config.toml
model = "image classifier"
image_size = 32
horizontal_flip = true
targets = ["centre pattern"]
num_classes = 32
norm_position = "pre"
parallel_block = false
layers = 16
loss = "cross_entropy"
beta2 = 0.999
lr_schedule = "step"
warmup_steps = 380
Rows from block 10 of a small image classifier, named by matrix and row number. Rows with one number belong to one neuron. Each number is 128 + 24 x the weight over its row's rms, rounded and kept within 0 to 255. All counts start at 0.
After each neuron's rows are labels from the 100 images, of 14976, where the neuron reaches its largest size: "peak on" is the class under the peak. Only what is clearly more common there than usual is listed. The data: patchworks of several textures.
# gate: MLP gate (model.blocks.10.mlp.gate.weight, 384x192), inputs 0-95
# fc1: MLP up (model.blocks.10.mlp.fc1.weight, 384x192), inputs 0-95
# fc2: MLP down (model.blocks.10.mlp.fc2.weight, 192x384, transposed), outputs 0-95

gate.38 [161 161 144 148 162 135 135 130 152 173 151 153 145 112  74  95 120 117 155 127 120 146 128  94 117 108 167 112 114 119 161 117 106 123 155 163 103 104  96 128  88  76 137 144 150 127 143 117 102 137  83 123 156 102 148 147 153 115 164  97 150 143 155 141 126  76  95 150 136 144 144 113 134  81 151 117 123 110 165 135 133 167 134 132 123 104  94  95 112 130 122 134 133 122 164 167]
fc1.38 [101 121 166 141 127  72 166 113 135 158 169 149 104 131 113 109 154 159 160 130 163 150 145  94 117 125 150 113 144  86 135 159 135  84 136 157 123 141 153 127 102 120 120 136 135  86 164  97  98 128 150 143 130 107 120 163 104 142 127 116 135 149 156 110 118 113  92 123 141 161 125 123 119 118 105  94 113 135 130 120 124 127 101 192 158 170 161 117 120 146 124 133 142 128 156 105]
fc2.38 [119 149 143 102 100 103 121 136 139  74  99 141 128 105 151 115 123 102 106 154 153 148 132 119 131 124  90 135 170 175 141 127 175 136 122 139 152 155  99 157 134 105 137 114 152 147  89 128 114 113 131 104 112 112  92 100 130  89 129 124 100 107 110 145 149 140 168 147 135 168 123 137 112 158 126 117 137  71 137 140 112 144 118 126 141 166 188 131 118 123 133 115 128 103  99 104]
peak on: rays

gate.119 [125 166 108 156 115 143 113 158 160 149 114 120 133 116 110 110 113  94 132 125  95 148 132 129 130 119 138 132  70 111 142  98  70 167 151  87 130 111 130 151 100 109 143 110 172 162 117 172 104 123  91 109 161 141 167 101 165  97 136  93 127 136  86 122 127 114 137 139 128 108 164 145 170  99 198 160 113 128 158 121 108 175 148 136 106 118 105 131 123 129 120  99 142 101 141 168]
fc1.119 [ 88 141 135 132 150 108 129 133 139  58 105 130 169  99 173 112 134 113 144 117 170 135 135 124 112 123 123 129 150 150 147 115 143 127 122 128 136 152 112 128 120 113 108 118 137 131 122  84 133 143 110 116 140 120  82 125 138  95 137 131 136 126  94 149 190 118 234 151 145 154 128 124 133 127 116 134 126  79 125 181 162 133 146 123 121 178 161 127 145  89 132 159 124 107 121 118]
fc2.119 [124 147 104 131  79  77 131 139 148 154 112 151 106 163 171  97  88 177 119 107 117 117 159 131 117 100 119 160 131 115 141 105 129 149 121 154  81 140 131  94 109 105 134 163 100 133 161 129 134  93 128 160 114 141 130 116 139 140 123 129 127 130 143 124 181 117  90 136 169 117 106 142 118 154  81 145 134 122  99 153 157 144 115 138  91 154 135 132 161 131  99 121 127 166 110 116]
peak on: wood

gate.61 [105  98 118 151 150 126 153 130  82 130 123 142 141 134 159 153  97 122 161 137 132  67 142  78 101 107 147 123 145 141 124 128 153 118 132 158 124 130 137 110 156 148 131  98 111 136 139 145 143 128 106  99  88  96 151 129 127 142 115 150 165 154  97 119 158 130 165 107 146 139  90  64 150 100 136 126 127 113 166 150 145 101 135  98 141 140 177 152 115 126 144  60 124 129 126 112]
fc1.61 [ 87 104 110 126  86 121 174 150 104 123 100 145 117 133 130 171  99 133 111 148 108 111 110 124 126 120 119 156 123 141  89 126 135 163 132 146 168 105 150 135 139 169 164 115  44 146  92 157 149 103 167 107 108 152 160  94 115 141 101 149 101  98 113 129 117 176 146 111 152 100 113 134 131 131  98 155 165 140 111 125 117  94 100  93 128 146 138 166 138 118 125 101  92 131 105 157]
fc2.61 [182 122 125 120 138 177 118 174 126 141 146 130 121 144 124 111 126 107 110 120  59 146 148 131  97 169 120 130 102 136 155 135 132 132 134 157 130 181 141  93 123 130 110  82 118 152 114 161 133 106 116  76 155 122 132 118 127  98 148 122 135  73 148 111 146 127 101 146 143 157 124  95 100 138 106 115 132 114 135 137 202 129 128 101 103  90 100  92  79 153 128 123  85  89 139 101]
peak on: plaid

gate.199 [120 147 144 159 185 110 147 135 149 157 121 141 158 129 120 125  98  93 124 121 143 117 127 105 113 135 162 117 137  95  92 136 131 131 175 128  91 157 157 114 117  89 133 115 174 142  97 108  70 108  84 118 100 115 131 131 158 109 113 114 131 130  98 100 126  98  96 129 140 144 123 114 169  88 174 123 141 132 132 133 138 154 142 143 104 123 141 120 148 191 119 103 142 116 160 141]
fc1.199 [136 128 140  96 134 102 117 142 125 131 121 144 132 136  90  91 109 114 142 111 126 119 145  92 124 105 138 117 153 141 143  81 167 141 130 160  94 120 108 134 102 114 100 130 150 147 121  57 102 143 110 141 175 125 141 166 153 102 164 137 153 111 163 193 128 113  90 130 122 171 136 106 135  96 106 146 143  46 135 140 118 147 146 141 120 179  99 143 166 115 132 160 142 134 139 128]
fc2.199 [ 92 136 140 159 127 102 119 156 116 103 116 122 182 111 141 117 148 120 130 141 127 124 154 114 121 101  93 137 129 151 135 131 131 144 138 109 100 169 103 128 156 109 114 110 148 145 103 152 141 118  67 109 127 148  82 116 147 143 109 146 127 117 110 134 130 135 151 135 131 123 127 147 162 145 162 123 123  82 158 127 192 137 110 103 149 151 151 138 140 136 117 115 122  98  96 166]
peak on: rays

gate.203 [ 79 148 135 170 145 139 184 128 132 115 115 148 147  86  86 157 136  94 112 159  76 143 128 115 128 144 133 106 136  98 114 140  95 127 165 116 125 127 130 135 125 139 144  72 133 133  98 159 142 116 100 110 122 122 123 101 131 140  97  77  86 123  70  98 114 143 135 142 102 117 130 150 150 119 177 119 150 115 139 122 157 137 115 107 158  73 181 147 107 163 146 125 108 110 127 182]
fc1.203 [116 126 144 110 136 206 118 145 127 118 162 120 109 126  61 150 140 113 117 126  94 163 109 146 120 152 121 144  95 150 136 134 123 140 117 170 166 139 118 142 193 117 164 128 145 120  97 179 131 125 142 127 131 109 155 124 124 133 132 143 118 129 145 163 117  85  71 129 150 124 131 139 146 145 143 138  95 148 117 120  96 128 134 104 148  58 103 100 122 143 130 138 151 113 120 166]
fc2.203 [116  48 121 108 106 143 111 109  93 118 156  79 170 130 117 145 117 112 112 139 134 159 135 110 109 131 118 121  99 149  89 123 166 105  85  96 144 111 134 175 135 116 146 155 114 114 132 132 109 117  96 110 149 154 203 142 106 160 154 112 153 125 113 153  94 139 106  78 138 126 107 114 173 116 149 126 152 148 108  72 115  95 126 142 157 134  99 125 137 154 132 203 100 117 111 142]
peak on: wood

gate.141 [144 155 140 161 159 146 136 134 127 164 137 148 158  98  71 121 132  72 116 143 125 110 125  90 129 117 167  81 118 135 136 123 101 128 182 124 102 126 120 138 132 121 123 123 180 150  93 148 112 129  77 106 120  96 121 117 146 107 133  87 127 145 130 126 119  95  94 142 104 144 148 120 131  77 198 125 130 111 167 100 135 166 147 108 123 107 124 120  98 143 148  85 124 137 163 158]
fc1.141 [ 78 119 147 109 144  63 122 134 112 155 116 157 141 104 120 138 116 159 185 131 184  93 123  88 132 112 137 122 161 104 114 132 166 118 139 146 109 148 163 125 118 142 149 160 151 110 128  86 144 144 114 133 111 114  95 150 130 151  97 158 167 119 113 129 138 119  90 117 142 158 118 117 151  90 114 126 113 104 144 123 131 136 113 150 143 191 177 164 147 127 105 115 165 127 116 116]
fc2.141 [115 131 125 170  73  71 151 160 133 127 104 136 130 126 137 120 132 120 110 119 123 122 164 136 120 131 100 122 127 147 112 133 114 151 123 123 125 196 128 142 110  69 125 117 139 171 111 149 144 104  75 138 124 125  77  97 152 118 111  94 139 132  89  82 166 155 124 127 154 138 116 180 125 149 126 126 145  81 102 136 106 138 127 133 123 145 172 127 106 155  97 104 109 127 102 133]
peak on: rays; wood

gate.13 [ 72 117 141 145 163 132 132 126 102 136 135 120 130 130 116 164 137 134 121 138 124 127 126 125 136 153 129 126 162 113 106 146 144 124 148 108  85 129 148 123 143 146 174 122 182 102 126 156 125 110 130 132 143 131 144 136 110 184  97  96 120 152 109  98  99 105  55 102  99 118 113 178 207 129 165 112  97 153 126 107 125 124  94 140 157 104 178 123 149 125 124 113 161 103 130 147]
fc1.13 [ 96 117 132 122 130 107 130 134 136 136 134 129 109 180 133 111 122 159  99 113 169 162 130  82 112 109 149 130 163 103 139 123 142 101 117 172 144 122 145 125 121 123 115 181 104  98 178  94  98 138 175 125 157 144  93 100  79 143 142 137 118 119 172 111 168  96  58 124 159 136 120 154 150 145 144 111 133 125 157 135 138 123 120 131 139 133 158 125 118 126 113 173 141 124 134  72]
fc2.13 [167 152 113 137 134 119 121 144 127 129 111 126 137 142 168  95 147 120 111 102 138 139 120 189 107 138  87 129 113 143 125 110 124 171 110  95  91 180  96 143 103 118 125 143 157 159  73 130 149  90 117 151 105 158  78 116 123 170 110 111 105 126 127 111 100 122 145 174 154  99 113 134 103 160 122 132 127 151  77 153 158 154 136 129  82 126  99 103 178 129 104 104 104 114 124 146]
peak on: checkered

gate.191 [119 108 135 168 128 166 166 126  89 169 144 135 118 148 122 115 131 125 140 138 129 104 164 105  93 137 152 135  80  94 121 125 135 129 128 155 122 129 127 111 121 126  65  72  89 142 132 161 124 121 112  98 121 113 188 120 164 147 131  90 134 148 105  80 145 135 116 134 138 155 119  54 146 110 116 132 149 120 118 149 142 102 120 128 129 144 140 107 132 120 140  83 103 124 141 144]
fc1.191 [179 137 138 111  82 112 122 123 119 130 143 127 118 128 130 103 182 126  90 128 204 150 115 135 132 115 136 106 113 121 152 120 121 113 147 138  95 140 124 132 115 143 109 210 123 120 119 109 147 148 133 180 125 128  58 155 110 117 100 140 101 119 164 127 114 116 133 156 104  95 133 156  96 150 127 126 126 132 137 124 128 143 138 154 117 114 105 117 159  97 137 140 139 184 136 107]
fc2.191 [ 89 125 116 143 182 102 161  72 143 109 111 128 137 120 175 167 123 127 115 114 162 107 154 126 138 158 128 141 168 116 103 126 147 131 141  86  94 123 111 140 154 126 166 154 147 120 119 103 103 103  87 195  93 149 133 139 155 149 126 138 115 139 132 139 119 144 130 111 121  86 121 159 183 130 146 134  88 156  95 110 128 107 135 144 122 103 127 155 183 146 112 170 123 129 104 121]
peak on: plaid

gate.16 [145 147 127 132 121 128 146 125 143 129 149 121 101 110 109  91 147  93  97 155 163 162 138 139 115 102 126 104  95  90 161 125  98 132 139 106 131 122  97 127 113 110  85 145 128 142 105 115 117 148 100 150 150 124  77 115 137 122 136  84 106 116 130 110 135 150  83 140  93 137 130 158 124 140 157 112 145 139 138 156 156 145 152 139 127 139 122 134 123 160 135 128  97 143 137 120]
fc1.16 [137 117 130 131 130 130 111 125 153  98 144 101 118 106 135 139 154 146  78 155 157 155 116 136 138  90 114 126 169 154 163 144 138  96 127 128 132  90 111 125 153 117 111 163 133  94 122  72 139 135 149 161 132 117  86 140  93 119 125 138  84 139 156 151 107 135 112 130  93  99 116 170 104 155 116  89 106 138 123 154 136 114 107 140 153 153 120 107 141 153 150 166 126 138 128 111]
fc2.16 [155  83 112  96  99 103 108 157 105 100 110  99 146 107 113 149  74  87 134 117 130 131 103 127 157 112  86 102 168 180 109 105 136 147 117 113 180 121 133 152 121 125 113 122 136 147 136 134 129 132 149 120 140 120 143 147 128 165 170 126 145 133  97 159  86 142 109  80 124 154  95 136  98 113 122 121  94 103 141  95  92 124 143  94 112 115 103 144  99 167 143 165 119 135 118 137]
peak on: plaid

gate.342 [112 148 133 156 163 148 141 130 134 171 143 142 125  78  50 116 128  99 129 167 123 116 129  87 116  90 149 128 106 121 160 131 109 129 164 140 132  79 112 129 142  94 113 127 135 125  87 127  98 129  88 102 147 109 148 131 150  99 158 111  85 136 128 150 117  89  72 157 122 120 135  97 147  90 173 121 126 131 152 138 149 138 122 116 163 129 128 128 110 162 169 131 112 119 162 176]
fc1.342 [157 138 103 123  77 178 103 121 137  96 103 124 124  89 128 156 157 122 100 151  84 149  79 156 158 126 100 112 107 159 135 115 102 146 109 105 152 102  93 151 152 132 179 121 117 131 123 189 146 126 136 125 133 149 133 106 114 119 117 125  88 124 111 145  93 155 168 127 115  80 125 167 119 177 156 140 143 147 138 119 119 127 133 114 133  56  94 117  96 126 133 126 117 131  94 151]
fc2.342 [107  97 125 144 158 163 143 108 122 150 149  95 136 134  97 153 133 139 143 140 103  94 131  99 130 143 152 134 106  69  98 137 112 108 140  94 143  80 178 115 133 171 130 107 134 101 164 134  87 135 140  89 127 148 195 143 111 148 155 122 152 156 117 138 106 124 124 103 105 123 136 101 189  96 186 143 110 162 139 109 130 102 140 133 159  89 115 134 104 153 141 168 141  85 148 132]
peak on: wood; rays

gate.295 [120 105 134 131 108 146 126 118 119 107  78 140 149 111 184 134 100 148 146 135 156 112 109 111 123 145 140 117 134 113 124 101 146 132 127 120  96 122 122 126 118 123 175 140 167 120 137 148 106 173  83 114 135 115 122 114 152 170  91 126 171 142  73 149 141  97 175 156 126 119 114 137 168 114 143 142 134 137 116 178 116 126 130 132 116  83 130 116 135 143 150  95 149  83 132 142]
fc1.295 [160  93 130 124 115 113 136 116 105  97 122 133 102 125 126 107 139 124 120 120 163 153 119 153 121 118 119 110 126 106 118 144 121 146 111 103 133 160 153 106  99 170 152 166 115 133 161 119 124 152 181 132 154 137 107 126 111 184 107 130 135 129 111  84  86 155 177 108 103 133 112 155 111 133 114 134 124 160 117 140 136  98 134 149 136 102 128 125 136 118 117 125 128 118 123  83]
fc2.295 [ 95 148 120 140 139 145 143  89 182 128 132 124 129 153 158 134 115 136 119 110 140 106 108 118 134  99 153 159 162 117 141 129 109 107 131 125 160  83 127 123 146 113 162 165 151 101 143 111  79 102 137 114 121 110 148 129 135  89 172 146  99 158 135 156 152 116 145 112 127 129 135 127 115 124 152 100 128 152 144 134 173 119 137 163 134 124 149 132 122 156 133 139 148 162 126 129]
peak on: checkered

gate.106 [149 136 126 139 139 179 104 120 123 148 133 128 120  77 115 133 117 118 141 173 105 135 117  85 164  98 166  93 104 158 138 121 108 111 164 124 119  83 114 146 134 104 125 109 157 111 147 131 107 152  88 116 162  88 159 128 135 131 134 116 112 158 135 155 115 109 120 137  85 113 139  95 133  94 182 124 128 127 181 110 132 163 131 121 136 101 112 129 107 108 185  92 148 139 175 166]
fc1.106 [135 117 106 118 134  91 122 190 125 109  68 102 159 149 159 122  81 133  79  98 137 109 142 137 141 150 106 120 156 152 104 107 160 154 138 115  97 155 133  91 122 120 137 119 131 143 147 150 125 124 126 134 129 138 105  88 124 139  95 159 169 116 119 155 157 142 133 120 138 106 100 161 158 126 113 133 114  94 115 149 150 128 140  69  57 112 110 144 163 140 118 149 129  92 111 103]
fc2.106 [168 130 123 104 167 127 113 159  95 119 118 140 132 143 147 111 128 129  98  96 112 144 146 177 170 142 125 133 155 155 133 112 143 145 130 135  99 154 123 125 109 148 121 135 133 151 145 100 173 160 138 139 121 125  64 100 129 147  99 133 144 101 150 127 177 137 110 143 134 128 148 147  87 150  80 126 162 101 128 105 130 137 138  86  69 116 112 116 156  96 118 110 140 145 116  96]
peak on: wood; furry

gate.73 [117 150 129 159 225 141 124 120 119 162 137 130 152 107 102 111 108  81 152 127 118 116 135 105 105 130 150 131 123 118 114 117 106 144 163 104 102 132 133 144 111 102 141 111 200 158 104 116  94 129  84 112 136 119 150 146 162 129 141  96 147 144 113 120 141  92  89 131 123 129 148 108 181  63 206 132 138 118 139 117 118 170 162 135 124 118 132 139 142 131 132 112 135  89 161 155]
fc1.73 [ 76 123 161 138 212 118 157 124 119 150 123 100 172 107  96 147 115  99 138 126 147  97 142 137 101 155 108 151 169 131  91 139 151 126 138  85  91 124 130 128 151 103 141 136 182 127 105  59  74 126  99 134 106 132 108 168 150 133 104 133 132 133 172 153 107 119  56 120 106 128 124 129 139 123 162 122 150 130  88 126 120 129 126 145 147 123 130 144 168 157 130 160 125 105 150 139]
fc2.73 [159  96 134  96 118 134 136 137  92 132 114 118 147  89 120 143 142  94 118 140 144 132 179 120 136 158 109 130 135 199 145 125 169 127 109 155 145 133  90 138 162  92 101 115 118 150  92 140 121 124  96 133 132 119 109 118 137  82 146 141 119  84 164 147 125 142 120 127 142 146  96 113 127 160 118 111 137  88 142 112 185  88 101  80 144 135 125 103 119 131 121 181  81 121  93 127]
peak on: rays

gate.232 [134 153 120 155 141 133 118 130 142 146 115 146 139  81 114 101  99  80 159 140 132 131 119  96 135 103 149  96  82  99 104 116  88 144 157 108 113 115 142 127 103 103 152 120 151 150 113 173 135 138  97 115 134 124 158  93 156 116  84 122 143 129  71 126 131 126 158 137 129 112 129 113 194  79 180 144 139 128 157 133 145 156 160 120  99 109 125 141 130 169 128  77 129  92 136 166]
fc1.232 [168 130 128 112 134 165 119 110 115 163 135 122  75 126  85 136 145 131 142 147  63 126  97 133 136 165 140 132 103 111 135 132 111 123 113 148 116  89 105 134 110 129 118  71 113 112 137 180 128 153 108 135 136 115 190 134 129 123 126 134 132 133 184 142  85 114 102 139 133 105 121 110 130 136 153 129 123 139 130 128 124 121 126 137 142  51  81 101 131 110 155 133 135  90 137 160]
fc2.232 [133 102 119  82 172 147 106 137 116 121 146  71  95 137 125 147 122 117 111 136 130 128 164 130  95 164 103 102 113 127  81 131 157 116 112  94 144 149 146 137 136 139  66  87 127 133 111 126 142 142 123 126 141 141 194 126 124 149 132 140 148  99 123 118  95 174 131 104 101 164 133 110 145 103 129 105 139 142 108  94  90 113 139 135 118 135 104 174 128 140 136 118 106 103 137 129]
peak on: wood

gate.167 [164 142 131 133 125 151 140 118 124 161 100 163 182  60  86 124 136 102 122 143 149 120  99  97 129 105 167  75  96 155 132 124 102 131 161 124 115  89 108 134 115 121 156 163 136 127 122 148 111 164  93 109 135 111 131 127 125 114 103 124 137 128 115 173 108 111 110 144 116  96 120 131 137  82 189 121 155 113 156 139 138 141 133 102 121  87 101 121 118 124 153 106 109 129 158 167]
fc1.167 [121 112 137 147 180 126 173  87 117  95 152 124 159 152 138 127 133 124 143 107 148 105  80 127  99 153 139 118 171  92  84 137 136 123 127 128 108 188 160 120 149 113 149 131 142 135 142 115 112 121 126  98  66 128  88 153 141 139 125 128 153 129  90 102 142 117 148 121 136 151 115 130 131 133 143 135 154 126 130 140 122 114 151 166 141  85 196 116  96 176 129 125 113 131 147 101]
fc2.167 [106 139 142 108  66  87 138 143 139  96 113 140 111 127 123 100 154 151  98 147 127 156 128 133 114  61  83 107 130 144 131 123 118 143  97 122 119 151 114 156 120 135 127 133 132 132 142 140 157 141 132 174 144 131 100 125 101 148 115 137 109 117 124 123 136 157 139 127 137 127 134 202 117 155 134 132 126  90 103 141  71 148 106 166 152 159 152 152 131  86 109 110 137 128  99 136]
peak on: wood

gate.298 [127 140 113 149 127 146 139 147 136 141 132 119 106 147 163  97  96 139 134 137  71 126 179 131 123 111 129 142  97 142 121 116 111 149 144 125 111 108 111 125 117 124  86  53  81 146 156 137 107 108 118 103 180 136 191 108 150 148 143  93 138 115 110 108 158 151 155 127 129 123 143  76 137  96 100 138 160 131 138 126 126 135 133  97  85 163 113 154 141 117 133  80 108 128 150 130]
fc1.298 [105 134 124 121 105 132 109 114 125  86 128 136 113  79 118  97 144 120 102 163 168 145 156 123 127 108 118 124 104  67 150 119 112 135 159 153  82 145 151 163 142 149  87 153  79 139 109 110 137 112 164 152 116 129  87 122 144  76 109 159  92 126 103 120 147 138 156 146 121  83 143 124 169 161 111 170 139 127 140 132 127 121 155 142 134 198 142 145 166  94 146 136 126 125 129 134]
fc2.298 [101 160 153 155 226 136 157  77 166 100 123 114 118 123 133 121 149 136 123 136 133 135 165 118 128 168 112 140 156 141 139 151 165 128 137  74  88 156  81 148 159  94 136 102 156 103 134  89 111 131  81 167 112 147 115 132 139 169 136 102 100 112 130 142 140 142 129 137 109 106 146 128 164 112 157 125  99 144 111 143 119 124 124 163 127 124 166 145 175 131 139 145 112 107 144 142]
peak on: plaid

gate.43 [117 102 124 130 128 122 149  94 104 107  84 156 162 127 161 142 108 113  97 122 112 122 111 122 139 140 114 110 169 136  83 150 151 149 121  87 118 121 137 123 139 107 177 129 154 107 111 157  95 118 131 131  82 137 142 140  83 162  98 150 113 137 123 192  62 133 147 132 140  87  93 141 157 144 149 119 132 145 106 138 151 111 103 122 132  92 132 133 137 196 134 142 120  97 130 140]
fc1.43 [ 89 149 144 134 140 125 127 168 148 123  97 103 153 118 121 142 121 128 101 155 131 163 142 132 125 114 110 146 156 134 138  98 142 131 145 101 109  90 109 122 117  90  95 114 151 123 156  90 110 118  69 126 156 156  89 126 152 107 136  90  90 116 146 131 176 133  97 130  86 139 135 114  92 132 169 127 143 101 159 131 136 157 106 116 120 182 130 157  99 152 124 123 133 134 107 138]
fc2.43 [156 137 121 126 102 139 126 103 138  93 121 146 170  93 145 120 130 111 164 149 169  93 119 137 119 123 119 129 110 154 124  96 123 139  88 129 108 141 120 138 126 100 160 142 125 135 118 147 132 153 172 133 109 115 135 137 120 147  82 110 160 126  70 170  66 137 181 134 140 114 116 137 132 120 102 120 103 107  84 124 141 127 154 146 140 153 136 113 168 114 106 120 107 100 118 126]
peak on: checkered

gate.64 [139 122 149 128 153 114 132  96 134 134 132 177 143 117 123 115 100 125 140 140 171 124  90  62 139  88 175  71 171 113 119 137 154 100 156 157 103 138 146 128  94 111 149 141 156 103 155  85  94 162  81 113 139 107 103 173 125 124 140 130 131 139 124 127 126 105 106 130 112 164 121 109 134  75 157 110 143 109 162 130 121 142 131 147 129 130 164 132  98 162 160 103 140 126 174 106]
fc1.64 [119 132 130 137 186 135 133 174 130 154 122 111 131 122 110 153  99 112  86 122  66 147 162 121 146 142 123 127 120 185 126 121 147 143 148 128 135 114 106 132 126 120 102  74 150 138 106 115 142 112 121 112 129 121 146  93 119 126 146  95 105 125 143 149 121 123  90 112 124 153 147 128 114 111 145 117 121 125 121  96 131 144 114  75 115 145  82 138 131 139 136 129 128  92 128 154]
fc2.64 [162 153 153 132 181 156 136 132 148 111 134 160 171 124 161 109 135 130 135 105 111 149 154 142  96 133 144 142 118 166 156 118 143 151 128 164  65 162 101 129 108  94 124 116 127 139 129 124 172 132  76 135 152 125  89 121 156 122 112  92 133  94 139 114 151  98 147 174 139 141 134 128 111 149  80 133 141  94  80 147 170 142 132 133 101 134 113  71 166 120 120 114 112 114 139 117]
peak on: rays

gate.56 [ 94 116 109 133 149 169 129 103  96 108 106 168 124  67 114 154 118 104 153 167 122 113 115 108 134 146 146 124 127 102 122 109 125 155 131 127 112 133 134 141 153 144 171  99 122 156 121 172 155 138  99 125 117 118 160 104 150 153  86 153 135 125  83 139 124 126 137 133 131  74 111 133 202 111 147 162 133 120 149 134 143 118 140 103 145  95 142 133 130 148 144  93 136  88 118 180]
fc1.56 [ 75 106 105 157 176 136 150 149 105  90 115  91 130 152 161 164 110 136 131  95 125 103 151 129 102 167 107 157 144 135  82 133 121 140 116 106 132 155 139 107 173 106 171  80 160 133 130 180 135  91  96 108 105 147 167  93 133 144 115 136 153 128  89 136 145 136 145  97 150 117 108 178 177 141 155 129 128 139 105 134 137 103 133 105 131  96 190 159 139 136 105 141 111  96 102 132]
fc2.56 [112 138 128 116 183 134 146 119 137 132 125 162 104 159 178 130  86 146 108 108  63 162 150  84 145 126 153 137 163 136 139 133 122 132 162 174  96 163 117  86 141 107 142  97 118 129 165 152 112 113 102 169 149 160 157 136 118 133 172 131 110  88 157 117 172 111 156 124 152 139 125 159 159  94 133 126  99 105 151 140 155 141 112 133 122  73 130 155  88 144 119 130 141 109 125 106]
peak on: checkered

gate.145 [132 108 145 148 151 153 167 118  84 137 125 137 118  99 101 160 145 117 160 191 103 114 133 115 147 137 144 125 145 130 132 117 117 137 133 140 134 101 147 135 115 153  92  76  98 153 146 138 149 119 133 131 102 112 133 130 136 125  80 121  98 119 129 103 132 125 129 137 113 139 138  74  92 117 118 157 148  99 170 111 151 113 118  65 145 109 141 107 115 110 146  45 102 131 137 157]
fc1.145 [152 125 115 101  89 133 122 103 139 141 147 114 129 130 102 115 132 142 121 114 175 147 104 104  95 119 147 102  97 126 140 118 132 126 129 153 121 105 141 128 144 123 141 180 109 128 136 118 116 132 150 142 153 129 151 186 122 128 144 198 119 125 147 144 104  92 124 141 131 108 106  99 139 117 117 115 133 146 132 162 125 123 123 167 126  88  66 136 141 139 137 164 114 177 177 125]
fc2.145 [124 115 119 116 178  82 122 110 137 151 122 114 110 128 140 146 119 141 128 106 152 120 161 112 151 115 156  99 125  88  93 120 153 120 137 105 107 125 142 120 108 144 134 207 102  97 122  80 125 124 134 215 129 150 142 130 136 122 106 162 128 120 125 137 120 157  91 110 118  71  85 161 163 105 123 124 146 156 110 131 146 128 124 158 107 116 116 162 159 143 127 155 108 155 134 114]
peak on: plaid

gate.50 [152 134 138 134 144 141 116 148 116 167 104 119 128 121 136 128 106 121 126 153 106  98 149 105 148 120 158 101 126 165 147 115 150 123 158 132 106  93 110 123 117 125  81  77 139 117 131 126 136 138 103 104 129  87 142 104 135 131 119  98 122 141 129 133 166 114 125 140 111 152 137  67 116  92 135 114 119 102 165 130 152 140 124  70 110 146 125 126 126  94 171  72 151 120 152 136]
fc1.50 [144 128 142 110  91 130 139 132 107 114 120 135 108  96 154 149 127  92 111 146  90 142 116 138 164 168 119 117 137 126 135 121 119 139 134 106 162 168 167 135 132 188 127  83 109 135 118 171 147 110 162 112  87 137 122  99 109 131  84 107  86  88  99  67 132 148 243 136 118 142 140 134  88 143 140 147 140 140 165 109 145 136 124  93 133 114 159 108  69  99 123 109 122 120 109 116]
fc2.50 [131 133 121 152  92 131 141 136 133 125 134 143 111 105  87 117 132 107 133 166 135 115 114 128 107 131 113 137 127 142 148 139 129 147 107 143 165 116 149 100 140 132 137 102 106 157  86 174 148 135 139 118 129  91 142 112 134 107 103 125 144 121 107 123 115 148 118 123 137 144  88 132 115 139 118 118  67 104 114 159 223 132 117 103 151 148 156 109 108 138 135 102  99 106 127 143]
peak on: plaid

gate.297 [133 159 147 136 168 113 119 115 149 152 137 163 171 102 102 114 112 108 160 140 141 139 120  82 120 122 165  97 139 106 129 123 128 128 169 138  71 150 126 149 107  78 136 120 202 127 122 125 109 131  61 138 128 111 135 157 164 122 126 120 151 143 120 139 114  92 100 141 123 134 149 122 185  80 183 130 124  95 159 118  90 175 138 147 120 118 132 122 145 156 139 120 158 124 163 159]
fc1.297 [122 101 138 156 170 115 141 108  91 163 162 130 114 128  66 148 138 109 142 136 128  90 116 101 125 136 147 105 170 122 108 140 120 106 151 120 131 143 176 134 144 149 149 119 175 129 133 126 102 116 131 124 122 102 113 159 116 153 140 126 143 166 170 139 103 121  18  94  98 139 126 141 114 105 176 116 132 105 162 104 106 129 133 147 149 104 158 142  92 142 144 131 135 130 164 110]
fc2.297 [128 131 160  93 103 128 148 118 143 107 117 122 145  88 132 135 154 113 123 161 172 145 171 102 110 140 109 121 126 159 144 144 169 118 114 145 111 143  58 127 144  83  88 110 142 123 110  98  83 141  54 140 111 126 124 128 165  98 130 147  98 101 138 116 146 147 182 161 129 152 112  98 161 163 119 119 149  97 110 159 181 100 101 124 158 156 130 121 142 116 137 156 104 116 115 121]
peak on: rays